Weights of a small masked image model: 14200 steps.
Rows from block 0 of the decoder of a small masked image model, named by matrix and row number. Rows with one number belong to one neuron. Each number is 128 + 24 x the weight over its row's rms, rounded and kept within 0 to 255. All counts start at 0. Numbers have three digits each.
Before each neuron's rows are labels from the 100 images, of 14848, where the neuron reaches its highest value: "strongest on" is what is common among them. Only what is clearly more common there than usual is listed. The data: rendered dice on a table.
# fc1: MLP up (decoder.0.mlp.fc1.weight, 768x192), inputs 0-191
# fc2: MLP down (decoder.0.mlp.fc2.weight, 192x768, transposed), outputs 0-191

strongest on: yellow die
fc1.606:120104131125060132139141083135136162093132118144137145192163107111063149096138146140087152115162108108140175162162095125128127140116088137144080158110118115099089114150134117128140177169110122133157151150125146118124129152142155139136111144130174115138130138177102139126115102132149094150112147107140136170111152097070151137143116084114153113147125095150104117133082124138123119126137122136170100108128143137124117089141134131167103109106141088104097133119120157113149136133113103088152122131085130168133132148129133117167107104128147146184146102184126119098129107153139112122
fc2.606:080149100117125131126161145127134078113136145142112104139110167125166130114118160141100137110127163162127153075149073187124131100095117131107133100117118130145119121121109088099109126104143177114114074175104095137111118132116127155148118105129168158111095153137113106119154122149088107137156121153170185131150125167155128138094122130166130159098105151127139128123094163103171135104124125107088090124134154174129133112157163140101126143074149113104095155100106134112107129135136114158140132098164137128190140122128117108141141132156097125111116132154142138112148163113107161114

strongest on: yellow die
fc1.490:157133099103103144126144150105132121118129114117148160112178128128130132101108143131076141078133070138169138115124171110116128112127081150119074135167172138136097149134089108125129139124169133134164135100144104143118097121198094131127126148110122132141146105159162154100110116163100100133083125157135128122091147175155112143140145125137148139137134120115125108147091099131132096134137135127126087151133091173105103139171157120138149081133171127116134095148106127133142083092121103134071156123161120152159122125096128110170145136140084105149120154140134117149163148152114091141
fc2.490:112125154121129138095088134104104091123135094141132151120137129138153136116142137127076096130107158143130102140134136134186149111163155131141161191112108140137126154155177128155118142144178141172121127138119130149154147136150078111137129090107134106087115162123049142151117141120141112131131090139122159119106087134101116131102126133107122120157140108184132118129130155093143118131083117068122137132142109157114169143109136138117160117072109105151188138105130137100135144106141152159115140116105165120161125122149145098091115110127112098147079132105107155103162107123117169111

strongest on: blue die; teal die
fc1.457:116118140133106145141134142123161174111141158138141108111128136104159147108134138191167172139125164152142164169113123130132151130110094126104130140131130110091153139136144149100124131122135130100074113131134129103115100117125129133139137150166131078150159149096135082074104118146174079126139140137102122172162122072146143174096140149134076105172117127088098142102130153112145102142100134162137129074104135105102119108152128093143100131147096122114155143119116144137152151154090097174137143106111143136173137127123138139142074133136144155109137138128157113099139117092149077103
fc2.457:158079120132114098118151120128152109140152146117134127116096114085158146131138121128150170167117101095115154139125107127152136147131109167129108124124145150080108125106116126092173135170126125101100155130118132165125132134099107136186128165111138095146132134085176144153139147123127108091126110104148115162137153124168130118150110112144097125076110134149139123114145092132127056107141187124143125088162155148066153149137150160075105113118155113156139158141127079106127088149131071126180123154139114114126130085139159135136143119132144117142143107133148120108129155102165135128

strongest on: red die
fc1.20:186121092085098123155115131112139130122164141162092114118129131168129128143126119123128138099088117176132137180144158143122153091099113156154107152144076143116103154136135130120109126081090132148095131099125140170115134114099115119107170133144123098138115126108142110131113126143146109167134144093122119147153113118133113163148110131122123125143150149122143111089127115176087070100129112117115139105140146067062168109132127150138142114110162157110182178148148114127146136158096119135147134128134100178135101135098095134130147128116150176127167082117128104093092134164121142125
fc2.20:090084143104155148105094190166139121168102155182125136100136152133139125105137107092154089150123141095144105160121106083126138151143127109155132135125090125095142157113122127153106167128131127137091130092143128160172121089146144145124126095142145113130167145105161121144125122139103104113098144100122127098142136143097159153114148093133118097147113119161089112136098147101121080129141152178131150118140125131160137146149156141113142149121118131122139163080126118117135145114110093092140084127083117130087122116124179109142103151137094189139084109118134169098141135131184127149

strongest on: red die
fc1.128:099144121089143143162142130151090157125162146147113156123124126117132140137107108116172091136147126144092118153117165158136134116166152063139174161164117144144100149122141116128095065098164195137136114138116101139132092140145126134147134109161128150129117150147120098158078144065170152148132168122115084105111121120142107136128100174096133105074148136124130129101166121142137161136134085113122144146111145130183169105133124109078147094110101156133107123142108105157123098132121156142104120147123137097132089148109115106120094138135109099127119143135118092152125121143100133104
fc2.128:108186091152110119122143158169134102099164110106119143098137127106088119111110146120136116128052135111108151123133115143137101100154119117081132118142139155111159118182123191097113110153116140130120102103134126084130111111107160102094166144131128146127168139140150137093160159110104127091123107131150167125143119138073120158110116122160124146115133113137125136162152170186128122072122134115156138149138148138113122132144143114158134138141137098129133103155156187131127153112138105129166132159117136119117152105135152139164136111109088075105131104105163101091094149111083111147

strongest on: blue die
fc1.116:147129126102119137140109145149107122139127178130167107100116111104138151090126092173109161156109081141120106096126134111116126132129154125143169139074106129130132094152137159155154108072126090146131128110176140102156157143144149116152139116127149140130129116172111166147120144195123079123122125149141164124131135141130139150130151144119137129150102076138142152158141108081110121108068125141116140165091124147130139099150131109091143127111126093102120146115099109126117135121123169114114132118150154107107091105117069120127113166145096142177161109110150133138143177094139085077
fc2.116:117110112154157115125105167158137146108180085164098130143146096168130147095136132125132146110145127168141135099148079107099130093115078143133132148135106129110107140121135131093146124130139153179097095124114122117126113137116141096126129149147088149148126146088135107074151062123110117186097148135117114134138123131125147114139124131176163113149113141086096091097106153166152121178175138158119127119105125136125117126142123148138122123168090148138104122139101114112159148087113108131109164162133150127177165091146088106129122091161161130164100141179120121115127124116101150113

strongest on: blue die
fc1.225:116154127093136148097149076081144117132110126114120107124110147080160147157132143160124102145105113103107174129127132075141137102110136118078101123191145181179132166138128137107099151143121135144144126112146184142136113090150142143135124140166122109153123083091154151159157113072109126106122131124179121119166133140134151148146176127152117147115084082133117114165119089137134151118072156128114112124167106107130131128090130094113152143092132082120103108113129127126156108150157078162144133129140135128109151167107118113113139118129155114132123123142111149128087138113124160138
fc2.225:108145142131177121150123164050145123109125126114113118131108100137147118101123136154121134142087132115121136116136145110170151128132147133136159113097195171134139148121124163162118124087133069136198140104125135134115120158164094138122130175105095128136096135115146066079136143132196113122146164124087181157127137112113123134156147094129123141169141144138102143111097147106130091119110135116101182140133094090116140093131127114127154117148126128082124116103143168098128142114154145091135149143132112137149101088120126112156136111109126092149137148108148136097127146112144121105

strongest on: teal die
fc1.658:155153095133107111175146115146159104131134130130110140166105113142114202093147092082098205131126127155167112118170125133151153139158124137064134144164133123149129147151116163114108149129139137106093132123140146091121130115133137123117124138144087083161160126126168122112108091140128103144135111115111102129108148103147160102105138153155121144140133125099143146135130140133168125097130106109125102103120112132084139125133093146169100125121122099121172115142117140062124136167123054140134156094130106123128143107131125112127118110151101149157106113133149100107084186129136110166
fc2.658:129086142081139150157108110141149108169104116146131119084140110124126127163099159120164139122102082148139166112117122105123148146121118159087160103166126153108149168073152139123140162103115147141127158147129134146137196104099125157154124138127107084114090136099118149104150143140127148123174141113097163122140125125105142096136127176129134134097127117087123111120144141117161093110124105108146131131123122110119107102165158166157092119121120132139155147086124107153146128150149139172154114141130092148163103133138127134150155102097108121125072067110117157117050146140122111117

strongest on: yellow die; blue die
fc1.47:132142155123113085123135100124177153114105112145095127146151129181129155082151122080143110129145111125097097138154130133086105141138111107087116111093124119134112116145155165142100123110115109094143144119152140147121147114111140145170158121167117130128176132159140114096127112117123106132062078130108125146136175147140165188123173160131132156113101101136109117163104148145165141132127130116131135129100119135118123110155094161146104169138101068117079119136084133167147142132092134142111124145096114166140129104112144095182098123109121174143130157144106128107110108135119154163
fc2.47:113146121143146124102085158125137115067114138140154124111152125091155099096129157126138070105105111152126104130127167142145118119065175097152108111103128128164100164152123068146109135143111148114129138153103200143119126141122141114104123100110160105160117140154141113129157119139113140164090144106110107149092115151158105142128155154144099157099138158140132115108131155099132108129113132120113153132169178112115115147131114134141134106112144094128096099123106078107116135175116116086133160148125119140145135093155166151169112139123122114130133177114160196156143139100116148117

strongest on: grey die
fc1.217:146162174130140129128125091147107116150158137095135093109124142148085112075133168126154122132103065134121144120148131135117171158163191105140138143115092175116122113179120118112099169143181132159082114148130119132169160121106116138116106083120116176111127154114064142111114167101117142108146138138141125132118108148154147095138103103145095128164104145122136150104134128157138131143135117168121142110123130157108120130134146113148134121160092132085085151124088101142143184145161100115122106122127155135117117151124111157084133119120115080134133106099127127126144118130094081152
fc2.217:137111179135152171157178138125137126137130117137142081161186124149096131136151127132112150154120140127158148119090167164095107087107143157171100105119116118158150138087143092141147094107115112165120141142136113110129138124133108125143100130085139153160121121132136143088110099127134076138126162091172133106115115068108097126105150109143150142145167135140115125186131089111092121121139139146131132105122110147153115131105151176137137095096120121195098164147113174136150127123095147139109131128122139157154071107131150149100127134120113116121089131072131136135110108111129122159

strongest on: teal die
fc1.23:192156150164141137150109136092142109103111078094131137138106134122148095132131114140118115119064126108108133126138144138099126121125111116131103127178118124137131132132130117088105183144104124128083099129126176114152107180130174124116176129116114115103104086104095103111145101150146116185096111097146164138166124131133145159141119103154120096122134102142158136131108095115161173115098129135084144126142174144130109126139150166132136161147148133165120145129162119096078126152110134140140138071124104114139166091109145143126123143170097155132103149121129083138147123151131101090
fc2.23:147126126144110086169113131141129124135103117149125137129129171115134135145150093116125136120167136086108125127172149129099101098114182150103171151126169124110119145099116123098120196146124136135172122130131119109092168082189141122160134106144112160146125081085144118130131135152129110185099124107137123146091129106081110150170152121135081126141116103096113094150104111145097149133144106146098158146106123163121160163129156126128088095078150117134134125088105100134111132111151129124168110117139142138150100151120121063141119124139148096115139112119147169150122124128179125134

strongest on: teal die
fc1.25:116070076113117097167137147155134115182098106140142139129162151134118097087141130093113123136116172143151149172108142168100145121126056130120116155145065121073111046104104147098115107120134125134112133127105132165095136167086137129107131124156120124155144122127148085139138140126128163141122097122127081134137177127141132127127129119114110144127178125107132145121159148146186153116119126125128121110123112141138139114150140156094142173120134119099115136104130142104090155174103099142092138155120086132143115109149103095145124141109129150152122092132131114135117173145144142119
fc2.25:103091132137145081129147142105168148135090168129089101125128130073122193145154131131139134127103149151135153120137170169131128140106120128101167184143120098125118127109098129084112135117091108112155147102134132111088111122106138136150168144111136137137118130150152084123119106115148116153111129111165131121161131191099130086111168124115156105129175200120154103135099080115113101122136113104116137119189123107151157098146085167137136093122138108144135096153129116130139133119161127112151130123099101142109136163094153100132125149143095152141168164132097112108106121104120140133

strongest on: purple die
fc1.561:162124105140155089126068103134103155120118138136094142155068107148082143127133153137135123129082130108112104178159163088150118149160130156133173136134163114111112089114120124114099165145158099128140173129145146138123114082112108125139082127137120158132113103147174111125072139119106121138129131109080111106091113125176122110126143138122130094098086139182134104148130134116125120148148141131160102136120150099094121129111107124151119170156163114103149118136165136155156142137112114123109128134157126170137115118161155156142109150077125145113113106152120085127136129151105171071
fc2.561:155118110113145138088103123099139157134123121137136140102120103144141143151075162139127157122110168136104121170124167149156138162149123097159119191132130152146129106184086149142177149088134143094145122137115099085111144087100132088137099123122159103105092131131109121107130165165113134124101134101101118106144127110160100150152110115123134124130120109133123065078141148121113153193086120159124146101130124145103147128152126125128171113156131134105115164126142127104087123116154141126149163135135139157167092158125088165109143098130137119093109121127085145143143134163107081147

strongest on: blue die; teal die
fc1.153:141143158149127135155121140120124107137112098086096132118160144096133149155135153089151127095140102092118189121123116133117117120155117135099169105086139148160171170139127201128091103171113087110114111093142125110145136123173113137052123094134109150170129117121120138158113070132142171145145112088111133146128163123105166132119132112180135123110153125087116174134125176130157159088104142125083142102120119147144133146127116086117146118134126138114150141105130166128109115136123098107143138059120153154122121130113105118125139120121146146150131103101127110148107160106119115141
fc2.153:129141132090143131120165111126124121161142092112124119098138166158114077150156097079095123143128094119130113133133108131148183138081114141123122106114088128088158109131156133133134124125119107102136179100126108097119162113101103162104146105148116147149093142104141109161105098134207156147140153141112142099094098157129152094116177178130095154151142125119121124118130129136120159132126120127151094130133112114141136154135155114129103116137079065114132175124112119112098148166132151150161109129133204130128119118124128159157110132150135115104147113164106099136155172107137092120

strongest on: purple die
fc1.196:157119118066109135132079149163152147165100151087133117096150143176129129108153159137138074117137151121133119145123144114106103102121122140135117162119124128111109156161115104123109112147132126144162134160122102107133121129085162151126153144140128175116121168143103154169116148104130097109080178105116108099113123130158115120120086114136122122142122120141145051132141131141171093152103138109161137143128145104189140088113144136146140139089149153140135112159122136145115143154144092063143137126107129170162111148140148156145107116134107140110105077088097140121112102100163141152
fc2.196:149146166107154141141081163130182132112132141079137105081109108091144141125118135161095127131117141139095130144143146093129113115162140120144118125144102156134097128116126161119098110095100154142138139063082151152133168099139108163125164133128147135106111158149118145157094123143092114108124175127101126077166147138092124178108170128132092146122123156139142151135099137118127142147152144112113124083136149135161159180132145153143129116121127106135124076111112164154122124113136136104137151183102121110109147163070127134081115153125162111143110123122115144083094108130131136091

strongest on: yellow die
fc1.500:122098117088155106090170079099163148090144158172173080131107128122152131122149146159104097126120133119147100147098180086111150184120162092137125140124137131087166116099128117128107135114106110123129151152142116103158132103136134125116141170106135097127155136151166181100145109131134106100118127135135146132138155148157138140090134139143161124082099111142163125129117072125120147167142111109132098119150145139173143124112137154137098131140162135126112125142167102132126103074150137128073144119171106118092120113106140094131134125076130108117127145102078148140147163146152144142
fc2.500:139153140129108111093109142135173145119066099136151102104165171104085140162142141130131133119131113102188119117158090132155125125106160117137138129079113155126082112155127154148085147136116097143152159131153111148111132128071077136084123159121119155149190120117129147165136104132141091162131115140106112128107141091138143154097141085116143135121119153146098111179077117145176113101150147103127170158085099123171134166131139121107098122121103156116137141082104134132120104139115152151126089154126131137114150132130147117144112131129153077163124129152132136119120119157119134110

strongest on: blue die; purple die
fc1.464:145176127117126140089060131125119156092080147113097104113101144111135155135128115138146102141136146121135121147113142125139155119130141145121137149085090086158159166146139144123152120091116109117130159116166121129123157112156110154141126122119148115098140133118142129139071099146155127114145116076114135133155103136132153097139125198164083109132142097116134123122131139167133148128164097109108102144129158174152117168161072128105130136116136105110161168146159139162092083092125131151110122136158128093162170146139137106092125154105111107079113134131132111171156105104094159147
fc2.464:165137133148136162130125112125134123093143124124134097100101140132174124137152119165134127138098146136117103133112144124168186071094086128201165117111118133100113123138120118110130110129150150071170128097141129146126115132105102106164086186156128162084137163112145106134147100111146138149060142121077119180128111161116130097131120126087180115097134128145114145092141147104138129145117139175135110125153127147115128102106153122152169128102105126160112140140139152135156124134130149163109151094101139093137119132113152124117117123126113127094111142145103090120123180110142079116

strongest on: red die
fc1.236:131109108127128135097139169139143068145138156124134148145113123076158085108118102123096129106138119151167128099146133132111157130058123119137106150146140141140151114133073104115134141151143145135089108138097129101106098136115138122103134119149144121101111134089105138157104167181112140175115122134124117148119153070114110081110108119138095106127134144109122079150130132177132129147146165179122085136145179098111116121135143161135127124149154109131142105136095099129133089121094153100190132129162126154123142115149116121113164132142112150171073177133124158124163123162138148126
fc2.236:139097156105121127141118157146123117152143102131129130119128163174126109091136148099185097114148119151094087136138121118143133076147116076161115136108134132175132101096110101119082125144130100097138127131117089128085156169109133081109158089135130127106109143127098162121117160133147144123165091136125099120121130137108128143108148160153162182148116154132156102145124064112105119109095141095126161139162171144106138144145091120106152145103136144133137132116108133151094147125177148118091097136120158147109132119150123129139097104134153116135097117197167185136165109132127125146

strongest on: purple die; blue die
fc1.145:111130127114128144118110092127123224161111124137113164115143138124157113138127121190153104102138155151108102147064101139127151156155120121157112104102116116145194217140115144149133089116113128106137141122136153110121118098122121151117094101138191131102164130175109114102093142138133117115142115091115155138157146134131126120124104156149170115131135109121127100117149140131143114124134128121105130118146121148117122084181103141125136140131081094122093136140128108134083153116129151123131164109136134128134112133114169135111135117098115117128142176122123097151107058128091096138
fc2.145:115126117141147129056169116158136127083114140118155133100119127121132098119159120139111121110163157134125139162123112143143162114133163145132102147145120142107181093112139065119122117154116165109151113133136126112141148146110138060093099165114138106131108158148125100154131108122148127122114125163176094178139130090080092119151138114129124120103156114153162154159149136139101104102137125115113127133122151132132128143130122092107132139083150129138153115173135133118159125138120109141139108103109098130100070097168131169095164141184109118098177153137136113124085183144108125103

strongest on: teal die
fc1.481:086119087111189144125127137150053139114130147162131136104156123127134177127100115129167094127167130133147122115117115141153148166148159113135115141124101113126141147106120110124166115120129123135169098102118144135110157151141108151125095139156099105158160085132136127098102122146121122135118140116157107126114105098083133109154160162149128117140108082126140129161161115115108142098158110110151125104117140142173155154117047079123147161088087123122161130081120166131099115088152145105162117130158139100144184145130114147110126133167137119111159088126109111104140122141117105155
fc2.481:143110129138105142070183119124110131147089140136149120175139124142137155152155093138114115106091116125152140161145099110134169112169154153172099138139156095129139101137141110129156171087106123131112127117153107135152145160125116099122116102121094191098111166122129118145155096140147180137096143114135124189177134121106147103076150139133107059123112142125097119133146141139124108127111152142129132126135148144133085119090089114124136113130135096162154101151085132125156171119141121134172146113081138148088117121112130130113127114104148156072144137089117103135098152128132103135

strongest on: purple die
fc1.430:122121124109101122110121127196127101175133145160110134141124130148114104151087099152140171149121134141118151164144127109140133069183127176111128089158108113114143069106102169132112122124103153102112178116124138145133144131122130134080182132108185154146093140103135104147146135123151139127107107173126138129143130130120136124165124119140114129117156173155125160137122107133175125114077109129103120085089117132127115127114145162113094115091132131128142131133138105106063126099147117158152098117116101142131114145178135136068125143105141115110182102151149092124103119129119120157
fc2.430:099127129138140136106133148128137120137186123107126162097121120142156104068143109150157124134127108171118137144145128177141125152136091167156119126151105113149144136087134136139135098119178125119114106109144153133072106088140085126176113144111191131159150174125157112181116111083116109127135099079154125110127149167126148116139135124149161122166163106116131140114116142106138111158116119097133067101105105122174110105127127132120116096131123127115125116104119121153102117122099160083136136119129107097086155144133127114118147077186150163132155125131183100093108135125137143137

strongest on: red die; green die
fc1.433:156116117122102142105123147108129176132129103099131146130126137108135115159117131139107108139099127130107122121161119125119119135096156148165151145144086116128086157100121092108109125111140122143160135109165086100133176140117150105097183091102121166074168133157155131102142124103165138096095139088114127095107146139185139109133163188165092168135103149130166104163153162154137138087110106167098140132097107115150130109137138121110164116185123099098118104106114113108109135131149075153142119143121126119134125129102118122140158112159092092128121094153118168134133151130119115174
fc2.433:118140120150169113114161118093108120101181131144089107114151127161127164100144156147208125122081120075120122147103125154159134105123145073159152161104114127141137140133117122166120112127088146128156141108165116151130097134119129126154139158105095141087100069107155118161137133126141088148133111130130135143162181117147110106144122139100159136211178119129096128137140114086144124101102131105151146120148128162088090117111099119147115093084139104129111115133122156134140095127089131101096146125118114125119120153149151121124129143142140116161092114134144122110122164127117153105

strongest on: yellow die
fc1.253:091149121127117146127145117102204139085104093110158134156150111103109131132104146080099088059126148177155101125101136132160149156130178121144082135128145123156142105121120113167127143124144130160146134103118136105117177105143119149140110124143113102168171108100077180149133113145101110122072119110144141137113118152179121131143102095117143163152121189125102146115135138117110128137126124083131129138136101134136115098142134155131091119157105097072153154115132104136167137139094131120096160120149122112157128131122098104107117113155140120141127093141134125159139143162099149142
fc2.253:153134112143066129124106138128142141101092135143108101122144123178096119107116144090103133111103138124135091109102091126158178109155143132136128144111119134112095111087111121170113145175131115134134062200137169148154142134127086114121167105145095126157170129085169105139179148152131145138129127142077145140127103137146111141106140162120157141114113148167098130132148141140161119132121093106155111114145119127124082160134154153141171125118117115124145128122160124096125178140111142140089123117124110112107134117114150134149121097103133148111077125141076145148132126185080135121

strongest on: teal die
fc1.365:163108136101115104200135145107115103110109118133159116105116153113130155100126136128105125160122135099116138127124155119100127148122106142118151091169078110139074086106164207101137139114129173128143140080104115134105161144102128105095178158103148115183088133115109119098109148131156134175129142174150072126108110126126133130122140074127142138148161118106164140157108083142116124107119143130121155106148126135094129131103095127156118154138151164147171175127103123132092150129137143116141112103151126127109100128096150124117111147155133135151159103139109086147160116139134111125
fc2.365:148114090110103133156143130106103115183133116162130174078181103143112178140130134126137071132116159136142134127120131093102136119119149098153136143079111121099118148094145131157116131159119148134128091120115134145153135082208104103198177183099122152117135105087153115158143135127108102140149128107093128150098093124073142121130114152118123123121149150171132121123156121155128113113123130138170108134137119139155127142131081107162120134146147110140123117105153072120117114133148069161152131129130100157109166116127132151134088132125118146143135131131124111140109088145153140125

strongest on: purple die
fc1.417:174144145157148145125120142159128129143132097110119155135157124135109132073114117131082129186142136142100132089129097166135120137116100124136147172117109130121108163125094096095126096185118115111102138144166158128173167112114126094089132137118171153178111133096171126139117097134097124148169119105098166088133107125120130114121125170135127137106135096111106120148127081147111128105102102114139104179093128149165087132136139112119164145091120137114156113132087132114096114146125164116150111124124087139111125162183126148148151127174124151130097154140117124135112139119101146068
fc2.417:127126183110112164160128120145119099169151121127136128146159116136166157173129155112105132105121144109116087131110113125124116101144166124148157167166112114112111133110140133106113134095120106183181104080156079130090142182152098097148131123114136130090145137113103108133122126097117114146143124063136118090135126134156129103105134160130169117114136141149132119100140149098147162114140140140124128121124137119126084114136175131155094165097111124071121157151112118107098112100156133108084103176121146118096157127137116100113146128098152188081121084166151103127115115119121131140

strongest on: red die
fc1.570:153105130119113143137134130111133137146144131147155120079140123144144151177114150147081161116116086173142123129169123098113099169107119105160110141131142140104113080121120074119100168155113112124120114162167100121097120113107173086171153164115112124114128125126074172130159133116170114145086077120140106163133164124151139142126118157118097133149091145122146161071139117125156101113124124151136102141150171178152093155127117116122113129129121121138102106122111115076109115117122145148125172123122091109213099143129148135097120132126168141138117129114130117145108121116113104140
fc2.570:142125140128102151161156129119120129135092151161131166171137139148110118127093096114118114149095121160151101109124145130147105142133079122147162141092126109112143182073128141137132078125125162104170167164157110126160103125115133132130125131131131131127106153124170099105153103131111088159109158129135141123119088106099153113150192111127089113116093130130149148114113145196128110143087140150094167155134134089112151132139105106145107112119163133114134132113116142130083118120158124062149134073142139126137102091137150146117121130133111105135076127188119124146153120087126160152

strongest on: red die
fc1.494:138147126083101138081112101130144165121089113118133103116119092134108079116105149130133114130086133130170117143101137099163108152130128120136164140165154124133119087152128084135084152128101135168116101099101130060146146144129122128132134066127156137142145129119158121151163163092132129093111156148158154107150112134177120136156090143159163092130136137105116139109127134174137090138133131097136121144141152114120110088178135119100080125118131126154115130156163118139161124130143107133110116162136132166113135130148149124162107130126110217147127120183109120119114092118107113153
fc2.494:126139167111181109109140129091154125146110090140096126131097126090110122150150111122113109176119132108124125098125137127100125166124116146149100114135109123143129125126150112168138136121129090153096091128129120099114141149119103095121155108149110100119123095102131098127106071131171141128140192071125145108107085128146169156097077132129138165104075099171148082119160137119112139163156121126138109176151119148121161142171114165181138124144179124127098122145107123128142129160129126104146158157133129161120095176115126124144153115122135108093111149191144131113107117139119150126

strongest on: teal die
fc1.366:187174159121104166129114144141095156106102096130111150118133144173103119117138138109116124111108120084116121129132137128163124135101124115135130114183171142214131097138169179108129132139153093081089121134122108129139155122142131150127146102111121156134131117157151091127112128110187118159131121182127074114128089164161134150164142148144154096101107139104116119142107132132094133113101148127112096123146110164111119110141161130124128087119124116138125127110169164127130129136098102150133168082121110157131109124118137085104130135137132080162091110142105145099170091120108131141
fc2.366:140128131129136134086136077127122105142113098154122145149072167143102127164102102161112142129096118109147150127124144126123112153149136190142181120107139150087095148153173143147131107124102174136132100159116114084088114126175116146157147136157143120127112112104180133139159140119131128129115072131155130090076109137149169092123117149112119103123111096124144151123109119146109140081108137106136118115119158132105165142095152135145170085082170091123123111147121118095086110165135129142165135115124107108146106140180111121107129143167141132115128130152131144117080132148112170115

strongest on: purple die; blue die
fc1.379:166103143149150131111105097143099145149138106157115178122139131134153145127163137162125112160104133102141148111107115080120141151119086138127176106122163150119118142118148126152118108122111106093109093181096146131124148132123121079162173126073111107168112152152135148128098122134133148112136078083125093127135166113148131148089117113161129114078099122098146143094132131161137152096121136116133136159139185162122124129104134148138106090108081137109058122102094156113126181140141098131129119150099115169110132118150146131168138150116142152104140158119108081147150154125126150118
fc2.379:142139115143148138084150136106172087116164091150092135105122134127128110139167136146143117113134153196100156134144146128138124173094105144158113132147120119130103140106152127096112152169059153103133105130131151157171120135091131153114115106102141136130126088110106123143103100103128122087112117127108099124132169136106147138121087142140132189124119128141159135086136142104126100161139119117107156123112096138150111151114130077169128124098092107189130112102079133140103154127139118146141160143115136160116109137161110093098161144153144160174141133124144127123099165136083074133

strongest on: red die
fc1.269:154111115113105147182091157126148141121137100138136120128121149152101140135145110113169137154079128141205126144104117165115145059120161102106138151146123120116119094104145094116088105139124117124140121153122161131144081145114114087167165163155128125118130151069132130113111117128144118152140128111168077128131165126097118163087101165132157140119115142157089157142092140095122153110145139152149164125104161105133133088147135113150118172147120092107105109122133140084122132160139126142111183161124101180122127120131132115115137121142143110159124094147095094094121100126138128099
fc2.269:123090151120147113104112163127127141089111199107133126135144140145102139163139122157140129079110108134113138103138116139145103110129105099121129121145122119146114118118123159134153193151061143113157125156128131135152122130164095083151171144108172103099139104136141113098097156161142097154109123157140100108127123098175103146111122126133095100131130118129117156141145114125079119135158147176135117131177140134100148146121134151117167142124136144123174119124118087079147122110091160094141141140121169149092114107105085168118132157110072108099108115135109127108151125149176092146

strongest on: teal die
fc1.59:132165137129141121148134121155129108112148122157138159104151154186141134127127102185135106094129174153142089146112112114129111091136122140099157177165135128132148115110120116097067085128118122147097106109134127100123114140128082093077119139120128086124109200135149119143126185161138164116116111116121112112110126138183149133126097127143135125140126091107137135132127129128135130143116117094142095110170125152110110101174181170136127184134057115110117144132118128146114111145139097153121099156099132108147165125131112142138112135144108104151150088137090113114102096154137136092
fc2.59:142143102131190099121171134140088109112117105146189147112134139170116129105096158099152109147095101111099131179139093119111102127166092119058113149166125128125093132123153121109117166121098116091149124090126153161134129131128173104130167136146100131173140123123127145104110151142146124136100098128192143127172125158136123123159173121150126088135100128149125108120123148152095112115120110097137119147116116122146155109138138146158145117115113173098158099131109156151169079126135131159171132109152142106146136129139117083088158123105132119129115122111121151073108137093132144131

strongest on: grey die
fc1.388:135124096096115113093121122115114115123138148104108152142114093128136123184106149158155169146141173145139137103109097112140092111107143091150167128128145158110101112135201120133123115154096192100119127135099154138094117145122132138160146132153131108115100110122115128136131103153171100124165168161106090165125134117117097149114128094113140126139155106154134120089144137148141109105122135082135136154143095125144188127122141106119134102132097105109089167104152159135134121122081119105155110115150093091120142101142186130141138161130064117148157134130151120123089144137089167100
fc2.388:111129167153153151102158129143151123141143159107116188162141135099112115082136148109143121104158134140156111118142113141148130132152112092112154136193148139136122134107151166127129069103113082127098113152136116158118125101117133123134121111110105105131124123081154148113100105140188112119156126132123157110169105143089155148175101109132111108154098135108143166123151075122120145167115142126120126128088166146147119079129120085145133109155169151161081097082142122112136123111133149103108135110136148141165120111104135138095125126114155057153141093177124138134132118104103112143

strongest on: yellow die
fc1.725:141122141149134128118093117080184124123091122111121137129132127126073158133073130113122153151100095123207129110136112138144117136147125185110126126076162126152149079164137125135132093132151120167131118118105110103129157082131171165140159128087099131170161094080095152176108089133164110116117140117080158117110154157119121133126152127107125169157124166137141152106123160080108141126119172135128149125147132172082140149098137124133118137137120117099123121126124111148124135125134142133134157128151073156129121104154090131113143095133107118161089110120129140114117139115152131145
fc2.725:142132150116122173141080119116144138101150119104150123169100116163097124165102122128153148141100124148119121136119135139122197171099143111140113167130148143103201131156108116116124164137156164134124106130128090108123121143131146076141125126118130121091124089126134108097169103118093100118082126133096150111166115142152132147118119156138126120096107143134133196124117156133133160112104143138132086114138095134135151127170101130085084087140137159094112144103152144120168071111129162151121133103160132102112130142198119138114148145109112120140099143142119087156105098134104142116